From a checkpoint of a small masked image model: 32100 steps, batches of 128.
Rows from block 6 of a small masked image model, named by matrix and row number. Rows with one number belong to one channel. Each number is 128 + 32 x the weight over its row's rms, rounded and kept within 0 to 255. All counts start at 0.
After each channel's rows are labels from the 100 images, of 14976, where the channel reaches its highest value: "responds to" is what is common among them. Only what is clearly more common there than usual is listed. The data: made-up road signs on poles. In brackets: how many of the 100.
# convs0: first 3x3 conv, stride 2 (model.blocks.6.convs.0.weight, 144x96x3x3, each kernel summed), inputs 0-95
# convs1: second 3x3 conv (model.blocks.6.convs.1.weight, 144x144x3x3, transposed, each kernel summed), outputs 0-71

convs0.53 [126  51 122 136 161  90 174 116 148 147 117 100 132 101 151  72 129 141 105 146 166 101 195 103  71 149 159 159 134 160 144 113 144 141 142 101 144 116 146 107  92  52 162 105 178 109 108  97 145 134 144  79 163 161 122 133 170 131 106  89  97 111 116 117 120 133 130 144  92 115 120 101 121 160 117 117 112  96  91 190  88  98 155 173  97 115 113   5 138 160 102 124  90 159 101  76]
convs1.53 [165 120 155  94 125  75 111   0 138 130 146 131 115 138 154 124 137 124 122 114 155 116 130 177 147 102 121 118 134 145 129 137 128  92 114 148 110 140 132 114 111 139 103 154 119 123  95  86 115   0 118 136 123 147 131 202 133  95 130 154 130 129 133 111 143  66 124 116  31 126 124 159]
responds to: triangle sign (68); purple face (43); black face (27)

convs0.52 [122  72 130 162 114 125 110  89 143 135 121 121 100  97 126  47 105 115 154 131 188 143 144 105  91 157 163 142 121 155 216 139 144 143 132 122 101 128 175  92 228 139 160 134 136 127  72 102 135 113 169 114  76 122  96 100 150 113  71 115  37  67 135 123 102 128 139  85 144 123 157 102 112 145 115 105 116  87  98 156 137 158 144 168 107 118 156  84 108 145  95  90 101 114 104  82]
convs1.52 [166 128 129 163 108 145  94 145 142 132 122 109 122  94 161 101 188 108  76 129 125 198 144 152 168 126 171 130 135 123 103  94 128 147 154 128 122 140  83 136 106 109  81 151  96 146 167 140 101  77  90 144 118 131  48  98 120 132 145 105 131 118 152 140  85 117 111 117 151 144 110 120]
responds to: triangle sign (87); white rim (50)

convs0.120 [ 77  95 169  62 190  78 146  80 148  97  25 113 153 115 147 181  97 119 122  98 178 113 145 108  83 152 144 126 127 162 149 120  26 185 151 163 115 152  44 131 125  94 133 166 111 133 163 115 112 140 136 112 121 133 106 122 165 101 112  54 103 103 133 154 139 125 144 125 102 121 153 120 107 145 117 122  89 139  94 176  82 147 141 101 135 123 134 165 102 104 126 140 115 113 137 130]
convs1.120 [135 130 169 141 158 139 130 112 166  77 169  77  96 118 115 176 159 149 180 115 143 138 124 139   0 100 113 182 127 113  97 150 134 116 199 155 158 148 162  94 123 116 127 128 170 125 101 147 119 133  96 180  91  58 134 150 193 163 151 113 130 149 123 193 102 152  93 120 108 164 116 103]
responds to: pink face (42); hexagon sign (42); red face (32)

convs0.35 [159 140 174 149 123 112 181 154 141 123 159 133 156 153 150  67 109 149 142  93 122 135  87 164 120  74 133 143 118 132 147 102 211 133  50  70 132 146 103 124 131 172 137  92 133  92 134  89 110 146 103 120 132  96 173 142 105  95 137 136  16  88 124  91 131 138 104 135 129 120 133 127  47 185 113 108 123  86 116 102  69 104 130 139 119 123 152 111 140 126 210 121 174  99 126 139]
convs1.35 [148  99  22  52 128 126 149 201 206 159 131 132 127 130 133 147 112 149 150 107 154 147 138 111 119 122 255 112 106 167 158 145 142 136 139 165 104 107 164 114 157 146  96 137 125 122 132 130 131 136 142 105 172  59 187 136 173 109 114 141 149 185 111 135 154 133 110 121  91 168 133  99]
responds to: red rim (37); black rim (34)

convs0.59 [122 156  77 128 145 153 122 142 103  98 156 135 134 174 114 167 150 140 198 190 140 112 145 154 107 170 159  89 140 111 110 104  26 133 126  84 185 114  78 124 168  71 144 148 122 110  90 170 141 162 165 110 159 133 133  81 151 109 136 136 122 160 136  99 108 145 133 106 135  86 169 138  94 153 169  89 106  76  54 101  75 107 157  80 127  96 124 129 103 102 108 108 101 163  87  88]
convs1.59 [148 156 129 113 146 150 144 149  98 142 149 145  43 193  77 120 174 110 117  93 133 110 195 155 136  92 105 201 117 109 150 125  61 129 108 173 179 104 100 178  62 114 148 177 115 113 127 141 171 153 131 171 116 102 121 131 128  69 125 144 122 121 132 107 170  87 138 129 148 157 112  87]
responds to: hexagon sign (49); yellow rim (45)

convs0.41 [139  67 112 103 106  93  41 115 129 107 163 100 128 113 100  84 147 144 116 120 121 149 104 149 106 129 151 102 165 145 104 114  51  91 123 146 121 158  74 137 220 123 136 155  99  81  13  81 139  88 144  77 155 112 166 169 142 106 100 117 125  91 136 112 140  89 130  91  92 119 174 105  87  91 126 122 134 136 115 144 137 146 134 152 124 155 146 138  92 192  91 105 141 148 114 128]
convs1.41 [126 136 148 147 123 144  98 150 127 138 158 126 136 134 105 149 116  99 182 128 116  68 142 135 255  96 100 128 141 153 145  80 138 160 151 127 129 138 133 197 122  95 115 138 127  86 136 130 122  74 139 220 114 128 125  91 121 145 120 130 107 130 118  98 114 103 147 126 137 106 133 114]
responds to: blue face (34)

convs0.124 [115 129 154 114 167 101 198  94 108 147   0 171 130 106 134 182 102  96 117 107 133 137 119  83 125 158 142 209  89 133 113 102  87 117 128 126 109 160 137 151 137 126 101 144  97 132 130 134 121 186 101 136 104 104  86 135 112  92 126 111 128 106  80 133 124 109 125 103 127 191 139 103 148 132 151 142 130 121 105 198 138  81 140  50 123 133 149 163 140  65 102 138 107 129 124 121]
convs1.124 [105 119 148 152 157 152 117 113 142 110 130 110 127 144 105 112 122 141 157 115  96 128 122 134   0 171  87 124 133 149 104 142 122 118 128 119 125 133 136  70 118 116 127 133 136 151 118 141 141 146 135  86  76 110 152 122 140 148 118 118 146 135 121 157 109 118  63 119  95 105 112 130]
responds to: red face (79)

convs0.22 [ 71  60  72 108  69 186 102 126 138 160 110  95 135  57 150 122  99 116 124  98  88 127  94 130 122 150 130 149  88 125 149 145  55 129  57 157 141  94  47 148 141 117 115 146 144 135 162 149 117 151 131 131 101 111 158  64 143 135 142 149  99 110  98 129 143 108 171 150 137 126  80 102 181 126 149 145 146 135  93 166  78 141 102 170 138 113 146 162 106  39 135 152 111 137 120  81]
convs1.22 [169 192 116 139 155 132 133 134 155  94 150  72 137 155  65 125  94 141 150 152 151 151 143 107 255 119  41  82 147 184 156  72 127 149 135 149  97 113 114 206 151 127 164 138 142 155 116 133 116 110 116 150 138 138 152  63 136 131  95 118 204 145 119 134 151 144 165  98 149 143 129  93]
responds to: struck through (34); green face (28)

convs0.84 [ 90  98 103  91  81 177  86 116 109 116 130  99  80  64 102 141 101 139 116 131 164 127 108 145 133 129 166 146 109  80 227 134  97 132 106  89 134 185  78 127 155 197 162  79 115 114 123 103 145 169 108  81 149 118 103  83 117 139 133  71 106  93 157 116 115 105 130 169 135 119  90 108 209 127 132 157 127 123 108 188  99 184 115 127 163 133 146 135 100  92 114 160  90 140 115  82]
convs1.84 [165 132 198 106 135  82 120 175  71 131 143 169 139 126 132 116 150  84 104 141 164 160 130 143 118  70  53  84 132 148 163 135 148 150 133 145 106  67  84 121  98 105 137 134 128 143  79  87 125  94 174 143 146 133  81 107 127  89 120 143 121 116 113 125 119  96 216 121 181 139 134 172]
responds to: yellow rim (53)

convs0.43 [148 129 103 102 167 114 126 123 134  82 142 174 161 171 125 106 119 162  94  48 133 117  71 112 147  91 141 130 109 138 142 126 117  95 102  44 127 183 121 128 165 152 170  96  85 138 100 157 105 135  93 100 144 156 135 117 109 113 112 108 100 116 160 127 123 107 114 142 120 126 125 135  76 162 123 129  76  91  76 169  80 195 161 174 129 119 160 103  83  87 164  24 127 123  72 107]
convs1.43 [131 104  18 168 138  91 102 178 153 133 142  96 129 140 195 174 182 123 115 161 138 122 115 108 134 150 170 152 102 127  93 147 107 102  70 213 168 147 176 105 103 110  77 140 143  97 164 144 122 152 155 171 113 127 138 116 135 193 211 145 144  76 133 129  92 153 143 103  72 183 122 173]
responds to: black rim (40)

convs0.28 [131 172  66 133 143 146 136 146 162 121 103 170 121  89 191 207 146 122 141 134  99 124  88 108 123  73 130 115 154 142 146  62 121  64  73  23 108 113 130 112 135 142 130 168 205 124 169 174 120 124 114 141 140  92 180 151  82  64  91 127 122 164 112 121 100 123 124 162 156 110 134 109 108 142 171 111 126  81 108 106 108 121 137 132 114  80 145 106 166 114 136  92 126 155 133  81]
convs1.28 [111 172 110 116 121 137 133 127 118 112 167 179 125 151 103 157 167 109  77 131 113 164 123 142 168 132 159 136 120  76 152 101 142 115 187 129 120 112 122 137 117 128  99 131 130  82 137 122 153 163 131 192 121 139 118 104 118 123 130 154 124  93 115 124 250 143 128 126 106 145 136  49]
responds to: triangle sign (48); black face (26)

convs0.44 [103 104  92 111 150 110 111 116 120 133 119  78 128 117 117  80 183  75  97  88  94 182 144 155 124 167 145 114 104 129  90 119  54  98 128 169 111 130 108 132 193  66  91 151 110 122  30 106 128 161 131 133 124 123 115 139 157  53  75 120 136 108 153 166 133  63 135 110 137 114 170 121 197  75 111 139 114  99  90 142  91 121 145 151 156 165 158 148 100 106  74 112 112 148 120  97]
convs1.44 [127 116 104 140 107 137  91 107  86 117 163  72 125 163 131 163 124 140  84 120 131 174 136 135 149 168 131 130 129 116 120 107 118  65 138 127 131 120 134  75 128  88 109 154 136 117 127 134 130  60 131 112 126  97 133 155 130 153 141 122 164 151 127  99 126 137  59 128  15 129 114 126]
responds to: red face (62); black face (32)

convs0.17 [141 146  45  94 133 205 128 127 117  84 205 149  90 112 108 136 124 190  96 126 156 105 124 128 152 123 145 125 115 146 115 101 109  54  33 132 131 134 127 132 160 124 165 140 153 162 116 145 129 119 142  50 117 109 165 169 120 138 155  99 111 104  93 133 143 150  80  25 129  77 149 155  99 115 156 110 141 136  80 154  96 104  91 132 151 129 122  81 140 134  99 123 138 127 142 163]
convs1.17 [ 86 104 111 146 145 167 106 141 127 103  97 145 110 104 102 108  45 122 121 124 143  45 112 162 187 209 144 112 139 134  67 115  83 158 136  90  99  95 147 136 158 145 102  67 139  83 122 148 132 143 144 132 107 105 155 126 124 136 130 139  76 121 129 124 104 135 128 147 148 137 119 123]
responds to: teal face (48); blue face (44)

convs0.50 [165 123 170  83 180 199  66  76 141  80 122 143 171 116 109 141 146 114 132 157 119 152 185  69 119 149 147 151  99 112 153  85 113 152 115  65 104 157 134 168 117  83 159  90 144 143 146 155 115 121  90 139 152 100 156 144 130 126  89  81 107  96 103 142 141 101 136 129  70 152 117 125 105 125 156  93 153 119  74 129 204 157 101 121 119 133 116  78  53 107  47 152 131 122 161 131]
convs1.50 [112 156 255 224 118 151 167  93 143 131 103 129 137 129 116 123 137 103 135  67 159 136 104 150 104 129  18 117 143 130  67  89 103 129 109 119 201 110 135 141  93 112 220 141 152 118 165 165 130  59 132 154 100 156 170 131  76 169 135 134 160 100 126 165 110 134 153 110 189 112  51 106]
responds to: green rim (49); yellow rim (47); triangle sign (41)

convs0.123 [115 120 153  39 127 139 140 131 151 153 148 123 158 132 112 122 121 148 102 157 151 125 170 132  84 155 168  86 118 161 142 111  63 136  93 180 100  91  24 121 179 153 126 112 124 159  89 122 116 129 160  97 144  73 143  99 144  56  92  68 124 126 167 113 161 162 101 126  58  90 175 110  99 154 138 156 149 141  89 155  91 131 120 149  99  97 175 159  89 122 130 146 108 135 103  86]
convs1.123 [ 99 143 180 165 113 105 137  74 146 194 148 108 144 130 122 111 137 164 111 123 131  81  74 143 133 121 156 179 125   0 135 129 130 157 148 141 169 173 155 124  59 140 140 158 131 153 135 126 142 131 121 136 105 104 177 132 141 137 116  71 128 114 110 188 157 179  98 160 121 129  76 147]
responds to: struck through (73); blue face (52); red rim (25)

convs0.34 [126  90  88 198 106 106  77 125 143  87 123 150 103 153 175 133 133 154 134 122 136 177 156 132 137 134 111 171 144  78 134 117  95  94  78 109 134  98 151 111 140  62 127 142  61  97 134  93 119 145  83 118  69  56 150 107 136 122 172 142 121 164 122 169 120  69 154 108 126 139 115 169 109 166 173 129 114  93 109  61  71  83 153 121 123 108 109  79  98 114 142 157 182 188 143  90]
convs1.34 [166  69 124 170 137  89 135 167 125 108 171 134  60 138 120 163 136 149 135 131 112 127 135 136 147 158 108 184 149 151 114 157  79 114 152 168 177 159 128 142 120 156 128 164 129 153  97  90 135 136 165 137 105 113 116  67 150 248 191 146 156  98 136 141 134 200  85 153 147 103 114 158]
responds to: hexagon sign (48); circle sign (41); black face (32)

convs0.13 [129 104  98  91 144 128 124  73 148 128 136 139 132 102 138  96  39 141 138 111 123 167  91 103 144 133 137 115 125 137 157 114 105 141 105   0 133 176  82 129 194 132 132 100  87 118 120 120 101 111 137 108 146 115 122 123  98  92 124 139  98 140 156 147 108 150 110 196 124 149 127 128 109 145 115 124 102  80  85 167 119 212 138 138 123 125 143 131 135 107 148  75 138 141 102 126]
convs1.13 [156 118 126 109 167 130  87 103 192  90 129  81  95 121 168  68  85 118 110 138 126 118 144 171 119 183 146 127 139 124 158 140 108 169 129  94 127 145 158 141 161  83 155 201 159 125  90 122 127 107 119  75 117 143  95 128 151 109 133  93 111 138 137 118 130 229 147 136 158 117 116 143]
responds to: white face (74)

convs0.92 [ 94 137 152  95 136 116 149  73 158  43 101 109 179 129 142 117 134 103 104 121 117 113 115 168  99 126 117 136  90 111 134 100 120 106 134  89 146 166  98 123 193 127 166 156 144 125  87 180 109 128 156 128 146 129 188 128 117 103  80  62 115 147 204 181 150  87 115 141 118 140 186 222 115 116 187 101 163 120  96 110  93  78 166 155 121 114 105 177  81 166 129 121 113 131 130 122]
convs1.92 [142 126 102 143 112 151  96 151 115  89 178 123 115 152 151 146 219 123 145 145 106 145 101 182 132  98 122  90 131 155 154  90  94 106  91 106 102 114 134 139 111  87 156 130  79  68  41 107 134 157 101 130 121  61 165  93 149 128  78 153 112 130 127 106  86 155 130 136  78 240 152 122]
responds to: black rim (80)

convs0.55 [109 180 169 144 121 140  93 122 163 147 157 150 171 151 103 135 187 161 112 127 129 126  81 118 180 108  93 127  99  99 189 127 141 146  63  24 128 104 103 102 113 154 143 103  88 190 101 183 123 126 117 160 161 167 212 113 108  95 135 142 106 146 130 113  73 144 111  85 106 120 128 128 128  79  99 120  81 128 120  70 141 186 117 114  96 154 145  74 121 120 140  92  98 111 125 151]
convs1.55 [146 236 126 159 135 128 113 105 171 127 191  98 150 133  96 142 129 116 168 139 134 168  74 176 123 151 105 125 162 153 122 105 194 137 140 129 121 171 157  71 129 137 174 169 148 114 134 178 123 130 106 155  57  70 167 121 158 121 100  93 144  88 143 102 118  87 160 143 155  92 138 124]
responds to: black rim (28)

convs0.93 [134 125 121  45 157 124 196 135 161  75 102 108 124 114 125 124 151 147 132 121 134 101 122 139 128 128 128 130 150 169 191 102 169 123  78   4 172 126 160 144  92  92 174 124 127 120  99 171 122 117  75 121 151 114 180 146 117 143 109  84  57 111 148 136 120 137  94  88 139 156 133 120  87 182 110 103 111 116  71  83  72 138 158 153 123 121 148 102 118 135 123  62 108 134 110 110]
convs1.93 [169 133  48 127 148 140 179 152 169 154 144 100 102 174 135 151 128 159 100  94 160 129 141 142 136 126 153 133 117 124  74 142  72  78 141 104 148  81 138 105 150 121 115 167 118 106 149 100 139 176 145 109 193  80 181 157  88 161 126 174 121  96 122 124 119 162  92 122 185 154  68 112]
responds to: red rim (38); green face (25)

convs0.47 [151  93 155 101 174 164 137 107 118 119 138 142  76  95 144 142  50 171 123  18 162  82 122 127 146 108 157 164 128 111 129 139  81 124 154 134  92 112  94 129 165  76 142 132 147 165 142  93 124 175 198  85  74 132  72 121 157 137  53  70  79 137  85 153  62 143 125 131 158 135 129 118  95 162 134 112 153 123 111 104 102  85 137 136 148  92 127 127 141 104 158 128 130 124 122 153]
convs1.47 [136 108 147 152 148 147  92 166 169 110 113  96  95 132 130 106 110 131 204 111 125 177 144 137 121 161 120 178 137 115  90 144 120 177 157 116 134 159 145 136 135 182 142 147 140 145 159 144 135  96 151 155  65 104 166  82 142 148 134 120 152 169 120 120 152 147 113 166 137  75  94 122]
responds to: blue rim (73)

convs0.115 [110  89 165  62 148 131 123  83 125 150 117 126 123 108 136 144  51 143 112 112 163 128 109 131 116 106 162  71 121 167 179 127 110 159 140   0 121 112 148 137 173 127 138 132 130 128  97  98 122 125 132 133 102 128 100 103 119  76  91  66 107  77 148 123 131 125 108 136 125 128 122  86 120 117 137 122 121 100  80 190 133 142 110 171 127 159 154 155 144 146 123 155 114 129  80 109]
convs1.115 [140 115 174 137 150 133 130 122 140 122 119 115 114 123 138  89 149 156 124 117  91 173 131 144  90 139 161 190 126 106 148 148 122 163 132  93 128 127 156 108 111 125 133 105 132 118 147 150 128 164 101 151 123 106 143 102 127 168 162 113 109 106 130 161 138 237 121 105 151 154 110 120]
responds to: white face (55); yellow face (27)

convs0.99 [165 124  88 126 160 148 123  97 159 154 151 137 139 131  98 162 114 154 157 171 177 115 170 101 152 151 145  52 101 114 101 110  90 143 144 176 109 166 127  93 148 113 175  86 132  97 132 143 121 140 136  88 129 113 143 141 143  88 106 101 105 144 184  71 109 155 105  74  70  57 186 142 167 150 163 113 155 116  92  55  98 208 146 156  59 103 135 159 106 105 106 130 149 105 146 128]
convs1.99 [ 74  92 127 132 142 100 141 120  54 134 116 178 189 110 110 156 157  73  71 128  74 108 147 219 120  59 104  88 132 141 144 172 102 115 120 133 156 133  98 155  89  72 160 119 156 103 108 111 132 122 164 174 154 158  83 173 144  70 114 121 141 156 113  95 144 145 151 161 117 133 152 164]
responds to: blue face (66); triangle sign (57); orange rim (25)

convs0.61 [142  84 157 107 137 141  94 109 118 113  66 100 127 141  86 123 108 141 114 137 148 142  95 124 121 127 145 140 131 163 155  53 109 177 135   0 103 177 154 124 133 147 172 113  69 115 109 146 137 116  91 133  94 163  84 144 132 120 118  81 151 125 171 118 104 105 116 132  82  89 151  92 109 142  66 160 108  98  66 110  90 166  96 179 115 155 127 117 153 146 149 109 116 152 114 145]
convs1.61 [124 139  99 124  92 146 137 160  86 165 120 128 121 136  83 174 117 161 136 115  91 135 111 123  80  74 110  99 120 155 130 109 137  84 117 140 153 142  97  83 130 192 137  76  89 129 114 107 131 166 116  86 117 114 145 160 137 113 139 181 142 157 121 166 128 142 168 170 149 112 146 123]
responds to: white face (80); black rim (25)

convs0.4 [146 149 162 117 139 142  64  89 151 135 154 200 130  84 146 128 106 181 129 123 162 115  96  97  97 159 128 149  90 116 127  73 136 118 128  72 199 152 127  92 104 142 163  88 110 141 127 200 155 148 120 103 155 106 130 141 104 143 132 102 144 124 131 103 128 114 112 132  68 113 112 127  99 155 119 119 134   0  81 107  64 160  98 141  99 116 136  82 179 149 176  98 147 130 131  91]
convs1.4 [121 241 128 104 222 111 129  68 145 136 134  97 123 154 133 135 149 118 129 159 110 176  97 118 139 131 142 130 109 101 123 142 255 156 128 151 120 132 128 123  90 137 118 115 129 153 112 166 143  75 107 123 130 130 150 115 192 138 148 109 141 128 118 143 172 115 153 133 173 155 132 113]
responds to: black rim (26)

convs0.37 [ 70 131 138 176 155 163 146 117 109 145 115 122 154 127  79  97  56 194 137  90 156  72 137  92 110 143 159 116 121 150 187 128 109 112 102 119 181 112 120 159 141  64  68 167 127 139 161 151 108 123 174  99 106 106 132 102 127 116 113  97 131  70 124 185 193 134 127 147 142 148 134 186 131 133 157 135  84 100  46 163 114  91 115 133  83 154  91  92 101 171 159 137 131 126 156 171]
convs1.37 [132  49 134 185 142 150 196 109 100 119 155 155 153  93 119 160 111 193 129 149 108  91 190 153 135  89 121 115 180 162 130 132 145 145 170 136 137 115  97 248  85 132 129 137  93 122  84 158 125 111 103 175  99 117 126 120 146 136 151 162  86 132 145 109 106 139 116 185 116 129 181 112]
responds to: blue face (69); triangle sign (56)

convs0.128 [139 125 118  53 105 140  95  97 128 165 119 147  85  89 128  59 154 174 131 130 132  65  77 116 130 166 127  99  67 157 143 116 147  77 143 128 152 135 122 113 244 155  98 147 132  99 144 214 130 150 144  92  91  97 171 146  76 122 115 117 121 100 148 101 134  95 100  68  94 126 118 143 162 175 143 148 157 132  91 139  87  92  97 151  91 120 120 127 129  89 155 127 149 129 158  99]
convs1.128 [145 136 141 123 120 112 128 160 124 100 161 169 162 163 123 130 136 101 136 128 123  76 151 104 255 104  91 137 140 162 173 102 113 143 104 148 124 140 131 244 150 150  91 129 123 109 108 141 133  67 113 129 144 152 114 104 146 111 119 129 142 145 129 130 120 116 131  86 131 128 124 115]
responds to: blue face (40)

convs0.78 [122  95 131 132 181 105 124 137 167 119 110  73 121 124 160 141 144 114 117 135 180 131 110 147 134 146 153 160 162  83 155 147 109  90 129 109 113 131 130 128 106 126 117 145   0 139 171 130 134 132 128 121 138  43 118 111 129  95 130 110 110 136 146 116 152  88 133 129  44 123 146 156 104 148 125  92 142 125 100 152 131 102 114 134 140 194 154  74 130 122 153 114 110 153 180 163]
convs1.78 [124 147 115 105 147 107 130 198 106 139 155  90 161 121 103 108 157 129 101 161 127 155 160  98 113  88 101 106 111 141 147 124 135  71 111 175 101 124  75 144 107 181  80  98  75 129 119 134 135 127 131 138 153 169  77 208 121 134 102 173 124 125 145 135 124 118 115  85 102 137 169  99]
responds to: pink face (29); black rim (26); white face (25)

convs0.57 [113 123 110 196 129 166  85 119 148  58 104 121 179 127 128 140 145 141 180 118 137 133 159  93 123 149 150 123 133 143 118 123  61 132 101  64 130 136  85 136 145  47 190 126 103 133 107 147 118 169  97 133 113  85 155 121 142 143 134 138  82 123  86 112 112 106 115 102 108 123 205 129  65 151 191 143 108 103  62  69  79 152 133 125 117 102 167  53 101 119  86 124 149 103 125 117]
convs1.57 [133 122 248 140 110 129 112 104 177  95 162 104  87 184 107 144 154 141 197 104 120 122 117 153 124 170  69 154 107 110 113 121 106 111 108 119 181 173 124 128  60 138 169 116 173 138 120 149 135 103 135 145  49  39 161 152 130 138 126 102 137  31 130 126 125 151 121 124 175 118 121 125]
responds to: yellow rim (31); green rim (26)

convs0.81 [112 149  81  74 151 152 132 158 110  93 156  99 118  99 124 163 129 185  90 102 134 115 155 145 131 115 114 165 174 139 151  28 122  75 114 130 126 131 108 125 135 149  80 187 174 138 137 156 119 189 138 105 125 155 187 129  88 155 110 131 145 128  63 123 102 183 151 118   9  84 145  90 120 158 107 111 110 131 116 203 112 109 148  89 126 107 116 109 138 139 147 147 106 116 135 133]
convs1.81 [140 196 142 114 177 148 124 158 143  83  64 141 109 133 142 132 140 108 112 136 151 108 102 127 157 108 119 176 107 144 121 152 135 119 145 101 119 137 152 174 159 209 118  54 130 142 169 147 143 140 101 155 129 119 126 156 121 181  73 154 149  77 136 189 100 158 124 147 100 102 112  73]
responds to: blue face (48)

convs0.9 [120 108 175 127 142 136 155  95 120  95 110 115 182 126 143  92 142 134 113  48 169 114 124 126 149 118 135 129  91 129  84 161  67 115 160  62  93 152 100 121 168  27 189  96 170 156 138  97 120 170  71  98 113 111 104 104 145  88  96 101  57 112 108 153 100 114  73 127 140 105 141 155 172 136 153 118 144  84  83  98  95  73 138 137 113 105 152  97  98 162 162 139 124 113 144 103]
convs1.9 [115 116 159 144 109 135 127 103 171 143 157  96  81 140 122 146 183 117 224 114  77 113 112 174 118 153 155 167 153  89  79  97 125 127 104 125 130 109 111  81 132 117  80 126 106  94 190 122 144 135 135 140  94  57 164 116 137 133 140 135 147 157 137 123 135 128  99 100 115 138 153 134]
responds to: hexagon sign (51); blue rim (30); black rim (30)

convs0.16 [100 126  83 111 109 144 191 220 149 128 132 109 130 175  96  60 121 133 101 151 143  71  82 132 164 154 141  93  66  97 130  99 180 169  81 124 147 112 126 138 125 167  88 148  79 147 128  92 157 164 123 114 159 172 146 129 138 150 123 165 100 123 139 110 137 142 106 110 162 124  94 118 177 154 130 109 123 149 118 109  52 174 158 143 177  61 160 136 189 107 154 106  84  96 111 105]
convs1.16 [138 136  75 115 117 114 142 122 139 122 108 120 100 148 129 149 117 152  79 191 156 101  51 153 143  92 255 100 132 101 142 105 161 102 146 100 169 203 188 105 144 138 164 117 137 120 133 111 129 126  87 105 194 110 152 178 178 140 129 109 121 141 144 123 133 154 116 128  47 119  98 117]
responds to: red rim (28)

convs0.113 [181 108 183 163 165 181  74  97  90 128 111 144 149 132 144 144  95 110 120 150 142 108 153  99 151 166 185 153 108 137 112  83 103 130 154  87  98 156 140 123 152  51 175  93 153 117 150 178 119 121 157 154 156 134  92 137 152  61 130 103  62 132 115 115 137 107 101 125 100 149 129 116  76 112 173 137 130 112  33 110 183 114 108 108 144 141 152  78  65 122  68 142 129 136 169 111]
convs1.113 [118 158 226 133 119 157 173  52 189 138  86 100 120 166 142 113  98  75 230  95 218 145 108 138 114 132  91 131 153 118 136 110 118 136 111  96 129  85 114 129 138 100 184  92 131 115 145 154 108 102 130 158  97   2 183  89  95 124 158 152  96 130 126 131 126 108 140 127 181 127 143 111]
responds to: green rim (53); yellow rim (38)

convs0.46 [131  98  72  72 151 157 139 175 102 123 131  93 135 119 109 127 144 139 131  96 136 115 130  48 142  96 111 151 203 153 159 117  99 106 122 157 115 107  90 166 148 136 121  90 152 133  65 146  95  89  87 118 101 110 135 144 139 164 139 150 111  80 131 116 155 112 144 139 121 108  72 132  21 201 126 108 102 108 119 138 217 114 160 126  96 169 146 175  91 139 123 139 193 136 121 154]
convs1.46 [170 129  93  91 125 122 119 108 108 117 120 153 148 125  91 149 120  81 127 102 195 145 157 125 112 145 114 112 142 128 150  98 152  57 121 126 115 127  95 154 145 132 146 172 160 127 154 154 112  47 113 144 143 188 148 115 160 143 139 129 190 106 136 125 152 143 165  91 120 181 102 122]
responds to: red face (40)

convs0.136 [113 133 128 103 101 119 106 104  69 120 141 120 121 168  76 171 162  87  97 105 127 109  57 130 136 151 125 125 126 185 114 131 150  44 129  69 127 151 110 167 181 162 125 149 127 165  85 138 140 122 124  83 112 179 158 148 116 162 165 125 132  85 100 133  82 133  93  73 128 152 155 115 154 197  68 120 109 101 120 179 139 184 132 114 134 116  91 160 203 139 124 102 112  70  81 144]
convs1.136 [ 67 138  92 102 125 123 123 129 101 161 122 162 141 143 148  92  45 143 131 127 155 116 109  73 134 157 158 115 125 108 166  89 150 241 109  68 111 100 190 110 156  18 119 111 115  77 153 135 141 103 116 142 134 114 127  77 106  76  91 141 127 115 102 111 117 104 158  94 173 146 145  84]
responds to: triangle sign (43)

convs0.129 [189 121 125 132 114 173 136 153 100  83 138 138 125  92 133 135 139 150 109   2 123 102 102 155 126  96 137 159 120 102 125 149  66  93 170 105  84 139 123 171 167 150 149 104 174 117 110  70 148 167  97 168 126 100  95 149 190 116  69 125 129  69  94 139  45 119 134 116 156 126  97 156 108 131 116  99 126 116 127 197 112  95 176 114 159 107 152 111 109  88 149 141 123 156 116 117]
convs1.129 [154 132 149 161 126 134  99 147  88 110  93  58 173 133 101 112 121  93 129 149 130 124 170 109 119 118 140 142 142 133  91 129 138 122 136 112 132 173 142 119 155 174  45 117 100 123 133 121 148 137 119 166 160 159 145 123 126 101 155  86  93 156 136 166 130 167 105 188 122 153  29 111]
responds to: blue rim (61); yellow face (30)

convs0.11 [ 80  58  31 108 138 129 102 110 139  89 130 134  71 133 134 133  75 116 156 140 187 105 153 136 136 123 144 117 123 126 126 124 101 160 164  26  77 118 120 122 198  48 141  89 120 134 157 135 113 148 178 146  86 115  89 107 132  95  96  60  63 139 146 133 120 132  95 114 152 128 136 136 111 120 129 126 162  97  87  98  99 131 152 129 151  68 120 149 164 161 125 131 130 142 126 161]
convs1.11 [155 123 161 123 138 125  88 115 207 150 102 137 127 146  75  99 116 155 199 101  68 112  66 154 126  72 188 163 136   0  85 135 119 148 131 114 156 147 188 135 146 121 164 106 163 147 126 108 116 108 124 154 147  64 118 130 164 156 140  65  73 150 135 134 172 141 131 137 111 143  78 150]
responds to: triangle sign (42); white rim (37); yellow rim (30)